config.toml
dataset = "pen-drawn characters of a made-up script with 800 signs"
isotropic = false
temperature = 0.3
optimizer = "nadamw"
lr = 0.0017
beta1 = 0.85
weight_decay = 0.06
Rows from expert 23 of block 4, named by matrix and row number. Rows with one number belong to one neuron. Each number is 50 + 15 x the weight over its row's rms, rounded and kept within 0 to 99. All counts start at 0. After the name is the row's rms in percent of the matrix's.
# up: expert up (model.blocks.4.mlp.up, 32x16x96), inputs 48-95
# down: expert down (model.blocks.4.mlp.down, 32x96x16, transposed), outputs 48-95
up.0 097:66 39 54 54 83 43 46 29 41 52 38 44 45 68 84 50 79 62 61 29 12 72 60 56 46 45 56 42 84 43 48 65 37 82 53 46 52 48 61 53 48 48 18 61 38 78 56 48
down.0 088:52 38 55 54 66 50 44 31 43 82 54 62 48 46 51 56 47 34 68 52 43 31 49 64 54 37 30 33 43 86 63 51 27 53 54 24 64 66 20 49 54 59 76 34 53 40 45 51
up.1 089:58 43 35 29 30 13 51 45 77 56 98 58 51 30 69 53 52 54 51 56 33 43 65 79 61 51 39 23 67 47 43 46 76 72 47 54 61 32 60 46 65 57 46 53 49 43 40 36
down.1 089:48 56 62 67 56 61 74 28 64 33 55 65 26 58 53 51 43 58 65 24 76 55 55 59 66 46 49 39 60 77 31 36 49 55 47 42 66 53 39 66 47 67 80 44 58 24 45 73
up.2 125:48 88 41 49 46 62 47 52 54 46 55 21 46 57 05 36 36 33 50 50 43 99 44 50 47 62 70 68 55 52 41 22 64 02 58 22 52 51 57 47 61 52 63 56 70 38 44 36
down.2 115:56 59 58 49 52 67 41 68 48 39 38 58 17 42 46 49 44 54 36 66 44 27 25 24 27 42 39 72 62 52 63 66 52 78 68 50 50 47 70 58 73 50 27 51 40 46 40 70
up.3 098:41 31 72 64 44 58 54 19 35 62 28 46 50 68 46 77 46 63 50 53 40 59 68 42 92 52 27 64 37 28 47 57 39 73 82 54 32 43 42 58 39 60 74 66 42 85 47 64
down.3 104:47 41 57 29 50 54 43 32 91 66 42 51 79 45 31 58 32 65 75 31 26 59 24 76 64 39 64 45 63 71 53 54 57 61 72 66 44 71 73 31 48 68 37 69 46 38 39 50
up.4 099:25 59 39 57 43 29 59 49 56 56 65 57 40 57 19 68 52 42 59 74 38 36 46 45 14 55 43 58 58 58 83 54 67 56 56 51 58 46 58 39 48 35 62 02 34 24 36 42
down.4 108:66 74 48 52 57 69 25 56 51 45 51 72 50 71 36 46 55 39 43 42 58 75 27 41 53 61 71 57 62 53 27 56 28 60 47 28 42 65 47 71 66 42 69 30 57 23 47 41
up.5 091:48 30 50 52 39 41 47 59 55 64 62 36 52 63 90 64 42 42 46 35 34 63 42 55 19 51 57 49 80 46 47 43 51 67 57 46 48 35 55 33 53 47 42 41 39 47 42 33
down.5 084:65 55 29 64 51 63 50 31 46 59 56 68 47 25 46 40 54 34 61 19 53 55 32 49 60 32 17 29 53 65 41 49 33 59 28 41 37 58 28 53 63 60 99 89 71 45 68 50
up.6 102:64 42 60 43 83 54 39 25 26 61 42 49 54 47 58 28 77 48 60 58 41 58 52 49 41 48 75 60 52 48 48 53 30 47 48 21 58 32 55 43 61 68 63 81 60 73 43 36
down.6 109:62 19 25 41 58 22 37 47 32 60 40 40 27 58 47 54 59 67 67 80 43 34 46 67 61 39 28 53 61 40 49 82 46 74 64 53 70 43 41 79 33 53 34 36 47 49 20 31
up.7 094:33 42 49 53 45 41 52 43 66 52 35 58 53 69 38 50 59 39 46 64 32 35 57 56 63 66 40 39 50 21 53 26 45 70 44 64 43 46 50 79 73 68 24 43 61 79 50 61
down.7 110:35 51 56 36 50 63 42 44 49 21 49 45 38 37 40 36 67 49 44 64 47 28 61 27 51 76 79 74 45 76 50 58 34 49 86 59 31 21 50 67 57 55 49 48 47 13 65 67
up.8 106:56 30 46 59 62 31 56 61 52 59 56 61 45 71 89 57 70 53 52 49 32 58 41 40 29 57 81 74 73 39 61 40 36 40 52 67 42 39 77 30 51 32 33 29 19 21 42 38
down.8 087:68 39 37 43 48 63 14 43 44 63 52 86 32 29 48 65 71 35 66 20 56 64 35 50 55 25 55 33 67 55 65 39 51 59 52 42 44 70 32 92 56 52 71 69 63 51 59 52
up.9 102:62 95 58 53 39 49 41 56 76 45 33 49 44 68 43 72 47 28 18 56 38 38 38 57 46 65 54 57 40 37 48 40 62 26 76 46 41 55 46 57 69 43 50 38 80 36 46 23
down.9 106:50 67 61 60 35 31 21 94 39 52 44 58 49 40 59 24 66 56 61 52 70 46 35 25 44 47 33 58 48 42 71 57 46 63 82 55 54 22 60 66 46 55 42 51 57 62 41 24
up.10 084:31 61 48 44 47 44 50 53 52 61 57 61 58 47 47 79 71 54 33 61 31 42 42 26 66 57 42 65 46 57 38 37 47 65 53 40 82 32 61 20 62 53 80 38 65 18 46 32
down.10 102:58 40 27 13 49 46 39 59 35 35 38 65 39 62 38 26 62 67 56 60 47 76 37 63 46 34 68 62 96 49 59 46 16 76 56 47 47 46 47 65 47 64 50 54 42 23 38 62
up.11 108:41 27 42 63 40 46 58 92 51 55 64 41 46 63 63 67 30 55 41 49 43 47 59 60 50 58 18 58 71 45 53 52 58 80 55 72 61 53 56 49 54 40 40 32 31 41 56 59
down.11 107:75 31 36 65 47 84 67 61 41 55 55 59 65 35 38 56 53 49 65 11 53 48 56 54 73 70 34 43 77 72 48 53 39 25 46 73 45 78 64 28 56 56 56 84 81 56 54 55
up.12 097:52 37 56 57 32 51 60 35 48 48 73 65 36 41 50 57 11 56 43 36 52 63 99 68 87 37 52 43 43 53 33 34 58 49 60 69 47 39 48 67 77 19 53 55 41 53 50 57
down.12 097:40 64 60 52 64 56 65 32 64 76 33 60 36 63 33 67 54 28 66 10 27 44 43 66 61 59 50 51 69 50 59 60 46 31 54 63 24 75 52 59 58 76 73 69 58 50 40 54
up.13 106:70 10 41 64 29 44 56 40 61 41 58 79 49 42 55 36 41 36 63 44 23 34 84 71 47 32 52 47 49 29 67 48 56 31 68 62 74 14 47 54 67 40 60 28 33 30 50 51
down.13 094:57 66 37 54 64 65 41 31 15 60 46 44 39 68 29 50 31 58 44 43 36 60 48 65 58 45 59 37 68 26 39 39 43 74 64 40 41 70 45 92 64 50 83 24 61 56 33 71
up.14 100:51 55 60 47 68 60 43 43 66 53 70 48 38 47 63 43 53 55 41 28 45 77 65 65 55 46 68 38 85 47 41 53 49 71 56 53 26 65 48 51 66 37 59 57 51 55 30 79
down.14 093:37 42 58 56 34 52 59 47 49 48 67 53 19 23 42 51 63 40 84 52 31 31 34 89 59 42 46 29 36 58 70 40 60 54 74 67 25 51 39 42 66 63 62 63 41 78 43 47
up.15 094:53 61 35 67 43 38 50 61 31 59 71 50 49 63 29 95 55 60 51 55 54 58 43 31 43 45 40 68 56 52 57 37 42 40 46 29 57 38 48 09 58 52 87 15 59 57 46 37
down.15 100:64 57 31 32 49 66 51 68 30 54 44 74 39 51 19 59 41 59 35 68 40 75 36 51 32 53 42 56 80 72 43 58 43 73 50 40 40 67 45 66 46 39 56 83 27 35 45 47